Weights of a small audio-text matching model: fusion encoder width 320, normuon at rate 0.023.
Rows from block 5 of the audio encoder, named by matrix and row number. Each number is 50 + 15 x the weight over its row's rms, rounded and kept within 0 to 99. All counts start at 0. After the name is the row's rms in percent of the matrix's.
# conv: pointwise conv (encoder.blocks.5.conv.weight, 320x320x1), inputs 0-159
conv.149 098:66 19 45 44 28 45 68 59 56 33 48 42 44 59 73 51 20 33 29 44 73 53 53 58 48 56 48 55 58 61 44 24 46 66 57 34 42 17 46 79 57 67 68 62 59 62 58 72 36 49 47 55 66 32 54 43 83 41 42 61 32 63 49 58 28 70 40 73 59 34 72 48 62 56 39 30 61 34 39 53 71 39 54 50 66 32 45 65 72 45 49 26 48 52 26 56 54 44 79 53 60 42 23 35 44 85 34 63 74 54 47 73 41 58 50 62 16 48 73 37 37 63 50 36 69 48 51 48 49 42 80 57 36 32 42 41 50 64 44 31 51 26 21 48 43 57 20 31 21 54 38 45 44 48 20 62 43 51 48 55
conv.150 101:66 87 44 54 41 50 48 62 34 32 59 36 82 66 42 22 74 48 71 64 53 45 50 39 65 59 41 30 57 19 38 22 79 50 74 53 38 27 79 46 21 49 31 50 44 24 41 40 59 41 47 69 44 39 60 70 57 47 44 59 52 49 76 40 45 54 47 76 38 61 56 60 39 50 67 73 56 79 53 56 44 56 67 46 45 28 37 58 17 61 58 33 62 49 53 38 39 17 54 54 43 44 55 44 33 27 72 63 36 47 50 70 54 34 41 51 24 47 57 61 43 40 34 61 62 35 70 47 41 39 77 62 57 33 49 42 40 50 55 71 62 38 47 47 48 36 51 27 70 72 43 41 48 48 38 75 52 41 26 34
conv.151 097:59 51 46 54 30 48 56 56 42 59 51 71 44 38 43 68 15 54 66 47 39 32 42 77 38 29 53 53 54 48 31 57 66 20 28 25 52 59 43 91 52 51 73 56 38 48 47 59 24 56 34 55 37 49 54 29 41 60 53 35 31 51 53 80 18 59 62 89 76 34 46 53 53 60 38 67 64 51 42 57 48 57 29 58 38 62 40 26 32 50 32 37 57 30 80 29 37 49 47 56 36 56 54 53 43 60 43 39 70 72 68 53 73 46 47 65 43 82 65 46 48 36 32 58 35 65 40 34 54 09 59 87 53 65 62 51 67 36 19 57 72 69 69 44 63 31 45 73 40 55 57 22 48 67 54 40 89 55 33 32
conv.152 096:53 42 49 47 31 59 42 56 33 27 40 82 63 61 62 31 56 39 49 27 43 41 47 25 48 78 53 49 52 54 38 44 57 65 44 43 58 12 70 14 45 60 58 40 52 43 47 80 60 60 41 63 35 69 42 60 47 35 51 48 37 47 48 58 53 29 38 68 62 49 39 57 37 22 38 50 68 97 65 41 64 57 41 49 45 51 41 41 55 30 50 64 24 56 41 51 80 56 57 48 47 22 65 57 44 41 52 53 57 45 69 55 44 46 47 37 48 66 45 43 56 46 35 65 06 58 44 46 47 48 45 55 31 43 56 76 51 32 61 26 19 47 56 55 68 60 28 27 51 35 41 48 35 41 36 23 23 52 77 45
conv.153 093:45 47 21 65 57 54 79 64 25 43 64 45 73 68 32 31 44 50 37 56 38 63 53 65 61 59 62 27 55 53 64 36 45 14 61 58 37 47 58 31 48 45 69 50 64 54 63 68 42 59 41 62 36 43 74 59 34 37 64 65 71 60 73 57 33 51 55 45 53 18 45 51 42 56 21 56 49 62 63 52 75 48 52 37 30 41 72 50 32 32 64 32 84 71 40 12 46 68 37 39 38 40 58 56 77 62 72 79 35 50 52 57 35 81 62 56 48 65 37 62 36 33 53 70 45 46 55 30 62 40 35 59 62 55 51 75 48 59 43 52 63 35 43 40 35 67 27 49 58 35 39 40 32 47 52 77 42 76 61 31
conv.154 105:48 81 74 19 54 46 54 49 79 54 31 63 33 60 32 51 76 57 71 65 35 30 55 52 33 23 39 77 60 36 78 80 54 44 58 30 17 58 80 49 23 50 32 53 54 63 30 15 31 46 43 45 89 41 42 47 48 46 49 38 58 62 61 44 45 68 75 75 60 69 42 40 58 68 58 23 48 58 39 49 72 33 45 37 34 30 31 57 27 41 50 52 63 53 42 42 52 86 24 38 40 62 28 36 55 44 39 35 36 55 42 52 60 72 70 49 48 23 76 77 51 82 56 22 36 73 73 43 57 70 48 34 36 23 59 79 74 44 68 57 53 49 42 49 36 47 41 50 59 60 35 42 30 49 51 31 29 40 62 37
conv.155 099:61 39 48 48 54 25 47 78 71 46 47 47 60 60 66 39 29 62 37 40 44 45 32 46 50 46 58 44 24 41 45 61 30 52 46 59 37 38 39 62 58 67 41 52 38 47 57 63 63 28 40 49 22 91 61 47 36 47 68 56 69 46 40 48 32 53 36 62 39 38 50 22 73 78 58 43 43 75 41 24 50 37 62 33 47 38 48 37 49 36 55 41 37 53 72 23 41 66 55 61 37 38 70 37 67 46 40 53 61 55 32 30 51 46 35 54 40 57 96 36 67 43 50 43 39 59 46 48 61 38 21 50 61 77 43 38 69 65 44 29 53 42 42 60 49 58 55 36 34 29 72 58 55 66 33 52 53 51 61 51
conv.156 097:57 39 51 59 59 68 35 70 46 43 77 72 67 63 32 64 57 39 39 31 41 57 43 35 34 37 47 27 58 57 61 34 59 28 66 76 59 59 36 35 37 31 34 26 63 60 42 55 45 34 56 25 57 68 53 53 40 34 36 89 73 40 41 49 80 14 54 41 26 59 50 54 39 20 58 21 65 28 56 48 38 61 66 53 45 16 63 47 08 62 60 25 45 49 58 48 55 62 65 49 55 38 38 45 40 67 69 43 45 48 47 63 23 49 34 61 43 51 44 50 66 64 26 52 31 37 56 63 49 74 40 26 34 38 42 47 58 36 06 35 57 74 51 56 60 54 73 30 19 52 29 48 87 60 70 52 47 50 19 43
conv.157 091:61 50 51 25 44 55 39 24 53 35 64 65 31 45 50 25 53 45 26 55 39 31 69 47 84 57 59 77 39 31 56 47 39 78 59 70 21 53 46 37 55 81 77 28 55 54 56 52 60 47 45 74 78 89 81 42 62 37 41 44 76 64 76 60 57 25 61 64 51 47 47 44 52 50 38 71 58 48 48 70 35 67 39 78 62 46 56 37 54 40 63 17 49 68 65 47 26 39 57 62 70 38 50 64 44 40 35 80 48 48 49 47 54 50 45 64 28 58 45 42 40 53 35 59 25 20 54 39 40 45 53 44 50 56 41 80 71 50 39 34 32 41 65 57 35 57 56 52 45 53 72 68 34 31 62 44 32 59 76 60
conv.158 094:64 37 54 31 47 12 27 38 54 65 34 30 75 75 57 67 57 47 23 37 26 52 53 18 45 39 47 31 49 41 77 42 54 52 46 41 49 58 63 33 40 55 46 40 60 25 46 48 29 69 52 40 21 36 49 50 62 58 64 65 56 53 36 49 50 49 31 67 33 58 50 39 38 61 47 67 49 29 66 49 48 38 26 52 55 56 26 59 46 63 71 19 17 61 48 31 36 83 50 45 44 37 62 66 68 74 54 53 24 59 64 73 45 42 59 52 68 41 33 80 49 58 53 32 40 59 49 47 61 51 38 69 55 35 55 77 34 56 36 55 57 47 73 49 62 46 53 56 62 51 54 77 51 33 53 78 44 48 69 53
conv.159 097:58 72 46 45 65 44 47 47 64 68 55 25 45 27 51 67 55 34 45 48 27 42 55 61 28 44 27 34 42 51 73 49 38 35 54 47 39 46 47 76 43 57 56 41 47 55 42 58 67 60 56 50 80 46 82 46 43 50 52 52 41 87 67 51 58 38 76 70 74 45 51 84 73 61 43 55 55 67 57 99 55 25 90 44 58 44 80 87 67 51 53 51 43 57 64 58 59 56 65 63 35 40 57 42 44 49 41 66 31 43 41 46 40 58 38 35 44 69 48 33 51 60 48 43 38 64 21 46 26 60 66 56 24 33 44 65 26 21 47 39 59 38 33 53 54 37 56 49 45 53 31 36 53 41 58 45 46 35 41 53
conv.160 095:50 37 46 52 30 55 68 51 32 71 42 49 68 44 43 54 38 62 20 48 44 46 66 49 40 41 69 46 49 78 27 76 43 43 25 47 29 45 54 54 67 28 35 18 42 72 70 47 66 54 54 37 54 42 38 29 62 57 25 61 33 71 60 30 32 40 42 60 62 31 22 54 60 67 43 52 29 34 61 54 34 72 86 51 27 68 58 64 55 44 77 26 49 61 23 51 47 53 19 40 53 43 50 63 51 54 60 57 71 62 78 45 69 58 62 61 32 29 41 64 48 38 37 50 80 34 34 69 34 41 60 54 24 78 52 36 11 36 84 41 61 53 61 38 45 60 44 75 54 41 72 56 58 47 66 48 47 77 33 53
conv.161 110:54 44 55 38 39 47 49 94 33 59 56 61 72 32 65 69 62 29 81 44 44 49 53 43 64 33 68 46 15 40 53 52 48 61 46 58 37 65 54 39 67 67 24 52 50 46 53 50 60 66 55 55 15 42 32 36 51 81 41 44 27 49 49 15 45 62 45 99 58 45 77 55 49 44 37 40 50 47 32 51 49 33 41 54 16 40 30 39 86 42 59 36 47 39 41 38 53 35 64 44 78 49 44 48 67 44 38 48 73 54 88 33 59 39 65 64 50 49 45 15 47 36 55 60 40 36 39 50 63 37 40 54 35 42 79 46 45 46 32 52 30 26 60 58 41 57 48 39 62 62 70 51 48 35 77 41 75 56 36 64
conv.162 099:24 54 57 57 55 70 66 37 52 33 65 55 23 64 40 50 72 41 35 52 38 47 72 36 32 33 45 49 39 45 74 62 39 48 21 36 44 55 69 51 36 92 87 55 60 47 57 50 57 52 51 48 66 32 44 60 80 82 37 35 57 49 53 50 46 52 35 72 49 28 43 58 19 52 62 35 69 42 34 74 54 61 50 43 53 55 68 41 57 48 48 43 54 56 14 67 51 59 38 55 63 26 28 68 74 75 36 59 59 44 27 58 24 65 50 27 51 38 61 65 53 33 43 45 44 58 42 57 42 53 32 54 51 30 54 58 58 53 68 44 49 59 44 44 47 48 50 49 56 61 43 67 64 60 57 30 71 56 59 23
conv.163 090:53 35 18 34 34 41 58 39 51 55 53 73 28 99 48 42 48 69 73 17 61 62 48 60 48 53 69 56 41 28 54 41 40 21 48 38 53 57 36 45 31 40 47 78 42 35 55 71 35 74 46 43 58 36 42 64 35 47 40 68 73 35 31 59 28 42 45 51 47 60 79 37 39 31 59 52 46 73 63 40 97 54 49 54 57 70 39 54 58 53 58 52 30 45 69 99 72 38 44 71 60 20 62 53 49 56 59 47 26 28 53 72 38 68 80 37 34 36 61 34 51 61 47 44 24 61 44 56 48 65 50 52 54 42 51 45 34 46 36 39 45 81 53 29 48 50 38 67 43 36 48 20 34 49 51 64 40 59 53 72
conv.164 106:41 37 46 41 50 62 26 41 64 77 46 78 40 81 58 58 72 64 29 65 54 47 72 64 37 42 36 29 60 27 30 33 77 55 48 65 58 43 56 42 49 62 38 55 61 39 36 95 29 80 59 48 38 96 55 66 46 80 63 36 33 40 45 43 74 45 53 55 22 44 70 50 18 24 55 32 65 58 64 39 48 47 40 52 62 38 62 52 69 70 39 51 71 39 45 54 44 45 63 71 63 64 53 38 60 37 37 37 39 40 14 65 45 52 37 51 21 42 42 54 56 79 40 62 30 58 50 49 75 79 50 38 52 24 45 48 41 58 39 24 71 52 59 27 81 59 55 57 51 70 58 39 51 69 39 70 41 68 70 38
conv.165 092:42 41 70 52 23 46 64 53 46 25 51 41 28 52 72 55 49 57 78 43 57 44 42 54 47 38 60 63 58 56 76 34 67 39 44 29 45 71 63 32 51 60 45 42 58 45 59 42 55 34 47 14 39 60 15 59 47 61 49 68 62 37 75 60 78 39 70 47 59 75 62 33 32 40 38 63 54 16 54 35 55 22 47 45 42 79 37 37 38 30 97 67 47 63 42 64 23 28 48 50 49 43 62 52 54 68 32 52 38 59 63 64 38 58 86 79 48 07 41 51 29 53 52 39 54 46 78 73 47 85 47 44 39 52 61 63 39 65 38 38 48 51 37 48 64 39 47 64 45 48 58 47 51 31 43 52 41 29 58 55
conv.166 103:41 47 58 48 43 43 70 52 50 18 66 46 47 57 53 40 77 42 53 61 56 76 61 49 45 14 72 60 44 37 55 49 20 17 62 36 55 54 47 45 73 50 66 72 85 33 65 79 35 37 54 70 36 62 15 44 38 70 43 50 60 32 52 59 72 40 67 33 47 47 66 48 55 16 32 62 59 72 50 51 65 36 39 49 57 45 55 48 38 52 43 40 52 42 33 43 50 73 55 50 33 63 28 46 55 69 68 21 66 45 72 35 37 62 72 54 59 63 64 21 75 52 56 54 59 76 62 65 68 83 72 17 42 56 50 51 43 56 44 47 50 49 50 42 53 63 54 40 36 47 51 45 33 43 43 40 43 17 41 52
conv.167 097:26 41 26 41 43 42 27 41 37 48 59 63 56 48 45 74 69 53 67 61 47 61 38 31 43 46 40 36 52 45 63 55 61 66 43 49 43 44 43 38 45 33 55 36 51 53 27 53 57 66 58 59 48 43 31 43 49 48 50 67 22 54 69 39 74 59 63 44 50 47 49 54 43 48 48 43 45 87 56 19 38 54 41 45 46 73 56 47 49 30 34 31 25 74 16 41 46 68 60 58 58 81 77 81 09 22 75 42 66 53 51 42 39 49 32 30 67 39 40 53 65 51 54 39 79 56 30 61 63 53 64 34 55 61 84 50 86 70 56 64 50 54 39 37 63 75 37 42 37 31 40 65 29 26 62 81 70 37 54 78
conv.168 103:92 45 36 55 78 64 69 54 72 67 44 28 50 60 61 49 40 43 52 54 33 47 49 32 58 59 67 40 46 36 82 53 31 53 28 52 71 22 41 47 34 31 43 63 45 34 74 45 62 44 50 45 30 38 32 92 65 18 68 53 48 57 68 26 61 34 54 72 60 38 55 62 61 51 40 51 45 60 53 85 47 74 35 39 57 70 58 58 41 50 46 28 54 93 50 78 37 50 36 54 57 54 40 46 43 69 57 48 35 27 51 53 80 56 58 41 83 59 48 43 30 24 64 52 43 60 56 59 63 24 50 16 58 82 73 54 45 48 72 43 48 33 49 50 10 44 54 53 35 56 55 89 55 40 32 53 30 35 43 55
conv.169 097:48 49 17 66 43 41 62 48 52 48 36 48 53 37 36 27 61 32 47 52 43 47 46 73 29 57 66 64 47 31 50 40 17 58 68 55 44 44 45 25 30 10 54 51 24 24 55 53 38 47 49 59 76 49 47 34 75 45 13 58 57 40 25 74 34 62 64 39 51 32 54 66 42 65 62 63 38 54 46 57 71 50 63 52 45 70 39 38 71 57 33 35 62 28 49 37 52 49 70 46 56 63 55 53 53 52 55 49 73 48 52 36 37 53 41 42 64 14 58 55 39 51 66 74 65 64 32 57 53 27 49 63 46 18 39 60 82 60 11 62 44 38 48 96 45 28 36 57 48 34 87 53 27 52 55 54 35 71 38 44
conv.170 098:35 49 66 50 59 49 48 77 75 34 58 50 70 60 33 54 66 27 55 44 76 39 59 28 34 35 50 16 52 67 51 50 74 33 69 56 52 42 53 30 77 59 50 62 21 30 63 47 59 74 73 40 50 45 53 21 56 65 37 52 72 65 41 44 34 40 49 62 59 16 26 53 64 49 18 33 49 40 54 34 67 48 95 41 21 67 36 56 48 45 56 55 31 67 50 34 70 42 55 51 47 44 79 45 73 47 72 60 33 46 61 53 72 62 42 50 46 49 36 59 35 52 32 40 86 67 47 47 51 44 28 35 62 65 36 54 50 45 55 49 66 23 54 42 66 67 60 72 55 37 48 51 49 60 35 47 71 55 52 41
conv.171 094:64 37 37 43 61 48 55 65 50 47 28 81 53 69 45 39 46 58 45 52 28 36 58 73 87 60 47 49 62 37 51 29 54 48 39 59 70 36 42 49 55 13 66 62 69 37 68 72 28 68 51 55 44 45 41 69 31 60 34 46 41 43 40 43 26 63 61 17 58 49 81 65 59 56 89 47 55 65 41 58 67 43 49 31 36 71 56 51 63 45 67 54 38 41 26 49 58 52 46 56 74 38 66 62 61 56 59 41 62 47 46 72 39 68 20 45 51 49 32 68 43 43 56 50 43 43 67 50 50 45 61 57 55 56 32 54 40 65 57 10 68 50 59 69 75 47 42 41 40 46 61 46 44 37 39 61 53 50 68 55
conv.172 108:43 28 44 46 48 63 54 40 49 48 43 65 22 44 70 63 38 38 40 47 50 53 61 40 50 31 39 56 45 35 40 59 44 63 39 54 52 51 78 34 42 50 45 70 43 99 34 52 35 25 49 67 23 40 37 53 60 60 17 50 65 56 46 49 49 40 59 39 62 64 64 44 36 91 36 77 44 80 38 46 41 39 47 59 31 72 49 49 56 52 45 54 49 73 44 09 96 57 39 47 59 81 54 51 34 73 65 55 78 80 49 48 40 69 44 52 31 59 71 39 37 54 51 49 48 36 36 36 51 36 64 64 30 57 43 58 50 62 49 63 41 42 48 43 39 62 57 40 70 33 41 43 33 48 57 62 41 62 69 85
conv.173 089:62 75 44 60 29 46 38 57 91 34 64 37 09 48 47 66 61 68 57 31 57 07 39 51 18 69 58 24 45 48 53 40 87 45 51 50 45 67 57 44 44 66 67 70 67 53 69 43 77 75 54 52 30 40 29 58 38 46 42 76 37 52 27 63 47 62 67 22 32 50 46 54 70 41 99 70 44 63 60 44 46 52 47 49 52 50 54 26 44 54 62 49 56 51 83 15 62 36 41 51 47 33 55 43 55 42 33 90 48 57 63 55 65 65 53 32 56 17 72 51 65 56 53 63 49 45 87 39 32 35 61 56 41 67 45 47 46 46 46 55 43 52 44 74 49 37 61 37 54 25 70 69 64 64 27 62 43 66 28 57
conv.174 095:67 50 58 29 53 34 34 52 59 65 39 40 45 58 63 49 68 63 60 56 76 50 63 50 11 37 82 45 12 81 22 72 52 36 57 17 31 68 32 38 58 38 39 63 27 45 73 63 64 46 41 55 29 71 21 45 56 12 46 57 48 66 39 42 45 52 36 53 51 57 55 57 61 52 26 45 36 50 49 53 71 50 53 39 35 62 50 60 29 58 56 73 45 51 66 40 54 36 48 43 60 55 56 31 54 40 45 49 40 48 45 28 31 62 60 52 49 51 84 31 64 35 23 70 57 35 58 55 56 29 68 50 36 37 56 72 34 12 32 35 59 53 57 54 66 59 52 15 75 53 45 64 65 74 61 44 73 39 72 70
conv.175 102:39 51 61 53 81 59 65 29 34 57 50 57 36 56 44 34 37 45 07 78 36 41 57 88 26 26 43 43 50 64 45 47 83 64 51 59 55 62 42 40 56 71 27 54 50 57 52 48 49 56 61 51 24 79 37 82 44 23 32 70 48 23 37 70 64 49 72 41 68 44 44 58 43 40 38 51 57 49 36 71 44 53 54 56 38 37 52 51 67 62 32 32 66 68 12 82 57 54 45 43 50 44 58 39 36 65 25 53 49 41 49 50 74 45 42 49 41 55 39 39 61 62 51 35 48 59 32 67 78 57 49 18 75 38 70 43 23 50 66 70 57 72 48 18 41 33 50 38 50 39 47 15 62 49 52 45 56 51 61 62
conv.176 107:61 16 57 36 37 37 48 55 70 81 59 34 43 33 75 40 61 49 45 27 28 42 41 61 40 52 79 99 68 45 60 43 48 84 36 71 55 41 55 67 31 54 44 35 54 37 53 71 78 49 57 51 42 55 63 51 60 78 51 50 50 70 45 31 33 76 67 65 55 62 43 48 61 54 54 56 41 30 51 60 63 51 49 44 72 46 43 77 45 26 48 48 64 66 53 64 41 56 43 57 55 59 25 31 33 31 54 74 32 50 49 45 80 56 59 18 31 99 60 10 44 58 68 66 42 32 59 36 44 25 76 57 50 41 48 51 44 50 45 40 50 22 46 73 50 58 24 40 52 38 37 59 53 62 45 43 36 39 51 44
conv.177 094:49 49 47 87 79 66 63 46 45 67 41 50 30 64 62 40 62 48 58 51 36 45 52 41 30 48 55 75 59 24 68 24 68 72 50 32 43 60 40 42 39 46 73 51 22 76 33 42 46 45 47 60 31 37 44 79 45 49 46 31 51 34 38 56 41 39 73 59 54 44 56 62 29 56 69 50 46 46 65 49 57 54 62 49 41 06 49 45 53 47 33 06 70 68 59 55 77 62 47 58 47 36 49 47 70 41 36 76 48 38 54 50 61 64 40 38 52 69 70 49 54 24 00 56 58 55 37 50 71 63 51 87 62 43 61 61 43 48 24 60 33 26 56 45 41 49 61 56 72 33 31 49 47 41 72 66 47 66 44 57
conv.178 101:44 49 35 63 61 23 28 69 34 77 30 37 70 66 63 70 35 64 27 29 46 67 62 48 72 39 71 68 42 71 35 42 54 44 59 40 51 33 51 47 48 59 74 41 58 59 41 37 49 39 50 44 38 38 47 52 25 49 66 63 56 52 70 87 36 59 31 60 63 46 72 67 30 47 36 53 53 44 47 27 42 59 74 83 46 34 46 43 68 56 28 58 48 51 42 60 39 36 22 58 46 28 58 31 45 42 25 59 59 36 58 70 52 64 54 57 55 57 41 84 84 58 34 58 54 68 48 45 75 14 52 84 59 70 37 53 82 69 42 22 39 72 76 90 64 49 49 51 51 25 42 62 37 36 36 47 32 67 44 34
conv.179 101:52 49 12 57 52 51 31 34 48 41 54 61 48 42 39 32 39 41 45 81 27 34 59 40 82 41 50 18 64 57 42 48 49 46 37 67 46 49 70 30 45 71 59 55 59 62 31 41 34 58 51 46 84 50 71 54 57 47 61 42 22 39 39 34 51 59 60 73 55 51 42 86 48 43 70 66 65 58 65 55 45 66 63 57 54 16 49 67 60 24 47 42 60 86 33 37 62 58 69 37 28 55 29 55 42 49 51 39 66 50 46 47 57 49 35 54 56 61 60 59 40 66 36 30 21 31 68 56 45 64 49 55 48 53 37 45 54 48 76 51 53 56 61 52 65 33 46 44 46 64 15 64 58 51 27 47 17 50 78 44
conv.180 100:44 69 55 19 31 27 37 28 35 57 35 60 48 78 47 42 48 38 33 50 43 42 33 64 51 35 68 42 57 50 26 81 66 47 67 27 57 34 31 43 84 68 66 50 34 65 58 49 62 65 74 53 38 59 43 58 44 46 30 59 48 71 41 48 68 48 50 48 43 54 37 27 24 40 49 60 36 38 51 38 63 55 49 65 15 64 57 62 54 70 34 34 74 15 51 43 37 42 27 44 63 67 54 30 53 39 54 57 27 68 49 63 50 54 48 18 33 31 66 39 44 56 60 53 60 79 34 58 52 90 58 56 47 70 47 35 48 56 70 39 48 62 65 49 20 65 27 49 70 73 92 48 36 31 45 48 65 35 40 54
conv.181 097:65 56 39 44 61 50 50 57 53 63 62 38 54 63 35 65 43 30 49 49 51 46 64 41 26 63 25 53 45 38 85 73 34 42 54 16 53 54 22 75 36 40 42 33 78 58 41 48 45 78 56 48 56 49 25 58 78 59 35 58 36 38 54 60 39 55 59 73 63 77 61 38 70 67 51 39 59 35 55 20 58 49 30 56 64 30 57 66 52 57 34 43 26 35 38 40 37 65 34 67 53 48 43 51 40 49 50 50 17 39 45 33 45 56 58 39 32 69 41 45 52 45 39 35 43 34 65 49 68 52 46 49 52 31 68 45 48 44 55 39 49 51 21 28 77 62 62 38 39 29 57 66 37 30 57 32 49 50 59 35
conv.182 104:72 40 33 15 57 53 63 50 57 25 45 63 22 51 63 53 41 60 24 68 51 66 83 52 53 69 28 11 53 52 46 70 47 74 40 61 56 52 45 44 43 68 33 52 41 38 88 59 68 30 54 46 43 52 35 58 37 28 54 49 58 56 26 46 64 48 20 31 61 45 05 68 62 31 63 64 24 68 29 35 47 48 61 53 60 32 45 73 38 51 36 64 48 59 72 70 42 68 35 66 56 46 37 53 38 59 42 59 54 70 39 44 59 47 51 68 42 67 54 43 30 70 39 82 55 47 42 47 39 35 54 23 44 65 72 25 52 65 62 53 39 55 52 25 20 54 53 62 18 58 46 75 31 38 51 19 46 72 67 44
conv.183 096:44 62 42 17 42 42 67 62 54 50 64 29 44 43 67 42 57 63 52 73 41 33 63 47 22 45 27 48 55 62 26 58 53 68 35 44 50 50 40 63 56 31 43 63 70 47 25 41 53 51 28 82 35 65 32 50 48 61 66 42 48 49 38 60 53 49 25 52 66 51 41 51 68 43 43 26 60 65 76 41 37 21 46 36 70 37 51 32 36 54 63 66 66 46 36 37 64 61 53 28 63 41 60 55 59 41 43 43 41 37 50 38 50 14 38 59 78 60 81 40 43 49 55 42 40 37 56 50 34 78 66 48 54 25 83 48 76 51 30 60 65 71 45 58 39 52 54 24 59 68 53 51 25 43 56 51 44 40 44 59
conv.184 098:66 73 49 53 50 33 56 96 39 44 55 67 21 76 46 33 37 69 79 45 56 57 38 76 45 42 52 59 58 51 41 28 29 37 56 47 57 61 49 61 71 69 67 59 44 60 61 71 44 84 76 31 60 47 51 50 41 78 66 63 48 35 52 32 31 46 71 50 55 45 51 34 40 19 37 69 43 26 58 45 77 74 40 50 67 76 68 45 54 59 48 44 28 50 29 63 60 57 50 55 55 50 57 54 58 61 77 47 54 69 45 35 62 46 45 51 60 24 80 38 62 48 58 56 56 66 31 61 70 77 44 49 24 25 52 32 41 26 53 39 52 64 52 46 75 85 53 39 37 40 53 38 52 32 49 53 57 33 08 62
conv.185 096:51 31 47 36 25 41 36 59 34 54 48 49 39 38 39 41 55 58 48 46 33 49 30 91 53 43 76 42 44 57 56 67 42 57 58 60 39 40 53 72 39 40 38 57 48 78 72 73 54 40 57 22 62 57 39 55 50 36 65 83 64 42 35 72 30 24 22 78 49 28 87 46 56 63 53 57 34 51 56 49 43 27 52 44 38 45 40 52 37 44 56 51 43 56 52 47 39 33 63 67 63 62 56 73 73 54 48 47 66 62 50 72 54 36 46 36 42 25 55 28 60 51 59 49 24 42 30 41 68 59 45 66 67 61 66 50 42 24 26 69 37 61 39 58 51 25 57 44 32 69 36 55 23 56 32 25 50 64 66 48
conv.186 119:32 39 46 32 41 44 48 38 62 61 45 59 24 56 48 39 34 56 50 59 47 64 57 68 55 54 40 99 61 37 30 50 48 40 16 34 26 38 50 70 47 21 40 46 71 38 56 47 47 42 53 40 55 57 44 29 52 63 45 25 65 29 27 48 41 99 65 57 66 43 38 54 61 75 39 38 56 36 46 68 46 81 49 55 33 46 59 56 53 49 51 74 64 41 55 39 43 48 51 32 60 60 39 59 31 44 42 42 45 38 50 48 46 47 38 58 30 64 79 37 19 80 44 72 56 37 49 40 40 49 41 45 60 73 52 57 42 46 37 47 40 52 67 55 26 36 46 33 63 56 52 53 50 40 46 42 15 20 67 40
conv.187 098:65 45 56 31 34 69 48 46 66 40 35 56 65 68 22 15 33 54 51 54 61 72 40 44 59 56 64 69 49 51 69 47 49 50 72 15 51 49 64 45 51 44 35 61 34 36 49 61 45 34 47 51 54 32 34 54 45 88 51 52 44 63 74 60 34 50 55 78 35 34 40 61 58 55 56 53 45 57 39 57 44 43 44 78 39 21 53 58 43 26 53 72 70 53 66 64 69 50 43 61 51 51 47 27 35 60 70 58 60 59 48 50 39 63 38 54 42 31 46 59 51 34 72 30 36 75 53 51 45 22 80 11 59 30 59 47 66 57 69 65 52 42 47 95 51 54 42 41 48 40 52 62 54 36 52 65 41 57 47 32
conv.188 095:22 45 50 39 44 68 52 72 63 55 47 48 80 34 47 58 31 42 41 78 74 43 38 48 44 43 72 48 47 44 47 68 25 33 62 44 45 63 42 28 46 22 40 37 60 41 54 65 83 72 69 57 42 48 49 53 79 48 35 40 59 48 57 22 37 34 24 54 41 67 56 50 76 95 41 65 51 43 50 61 34 60 51 60 47 52 65 19 63 31 63 48 49 36 50 37 26 58 47 50 51 61 36 62 47 54 60 69 58 69 63 59 40 36 41 54 10 69 34 43 57 54 52 49 25 50 64 65 32 45 57 38 39 33 62 56 52 49 54 31 53 68 46 40 33 68 54 67 88 49 60 42 55 46 39 41 25 39 43 51
conv.189 103:38 70 45 48 33 56 60 76 51 67 37 57 36 88 49 46 54 48 42 39 46 55 35 45 47 48 48 46 42 46 61 26 16 41 54 68 39 68 18 42 54 82 33 30 35 99 28 27 42 42 27 28 58 62 54 64 61 61 35 52 65 41 64 40 51 44 37 55 65 49 83 77 42 40 57 53 36 70 45 63 53 68 52 30 63 68 38 46 53 47 56 66 54 35 47 48 51 30 29 65 43 21 63 56 64 67 33 50 32 48 43 27 47 63 18 62 27 70 42 19 22 44 35 12 57 69 56 33 45 76 27 38 77 53 54 60 58 12 29 50 40 50 63 25 65 68 28 55 41 45 43 45 52 52 52 41 76 57 46 31
conv.190 101:48 61 73 59 53 29 78 37 55 32 67 49 85 37 41 52 34 27 74 72 54 50 45 30 53 31 49 63 48 43 67 77 48 27 82 70 30 43 25 37 78 48 57 47 86 46 55 46 67 58 53 36 59 46 37 24 50 28 50 44 60 66 54 33 62 49 48 59 69 84 30 10 57 59 56 52 44 32 72 65 41 41 60 19 31 48 58 53 30 76 71 37 38 64 48 44 67 30 50 63 71 61 76 65 33 80 79 40 62 62 61 83 40 46 51 67 76 60 42 59 39 59 49 47 56 60 44 50 46 44 49 48 61 35 41 43 51 64 30 62 26 53 70 47 53 51 51 46 53 52 31 45 33 37 49 26 15 56 53 73
conv.191 098:55 24 68 77 22 40 46 54 63 46 48 57 59 46 39 75 46 69 54 28 27 62 50 39 31 33 43 48 34 34 46 69 71 39 49 44 57 54 54 62 16 46 45 78 52 59 56 41 57 47 54 36 54 52 70 27 66 46 43 45 38 67 46 53 44 58 47 31 51 24 61 27 28 57 63 31 31 67 18 48 63 56 69 57 43 29 54 67 43 39 47 70 56 50 32 52 64 45 46 63 48 41 62 63 32 70 23 41 55 22 52 64 54 58 62 64 24 54 67 50 42 91 67 56 69 22 66 63 42 70 68 66 62 48 48 54 60 59 75 73 82 45 74 48 44 51 51 26 34 38 47 45 30 60 37 73 34 56 47 60
conv.192 100:37 49 58 51 55 25 79 39 39 74 50 60 42 16 55 37 29 38 38 39 70 66 40 40 33 46 78 26 70 56 60 49 53 55 42 37 49 39 47 42 51 45 31 74 34 51 39 36 50 66 40 19 51 38 44 62 52 70 61 45 50 31 49 63 56 45 50 68 66 67 34 70 52 34 14 44 40 71 30 45 50 56 60 39 57 49 33 32 38 46 37 44 35 59 42 50 42 36 52 59 51 59 59 56 55 48 26 54 51 54 59 34 52 28 73 73 66 44 36 36 62 38 61 68 52 42 27 47 89 28 76 46 73 36 38 64 50 58 37 49 53 40 44 38 37 29 60 62 64 71 50 51 50 47 41 43 47 50 27 28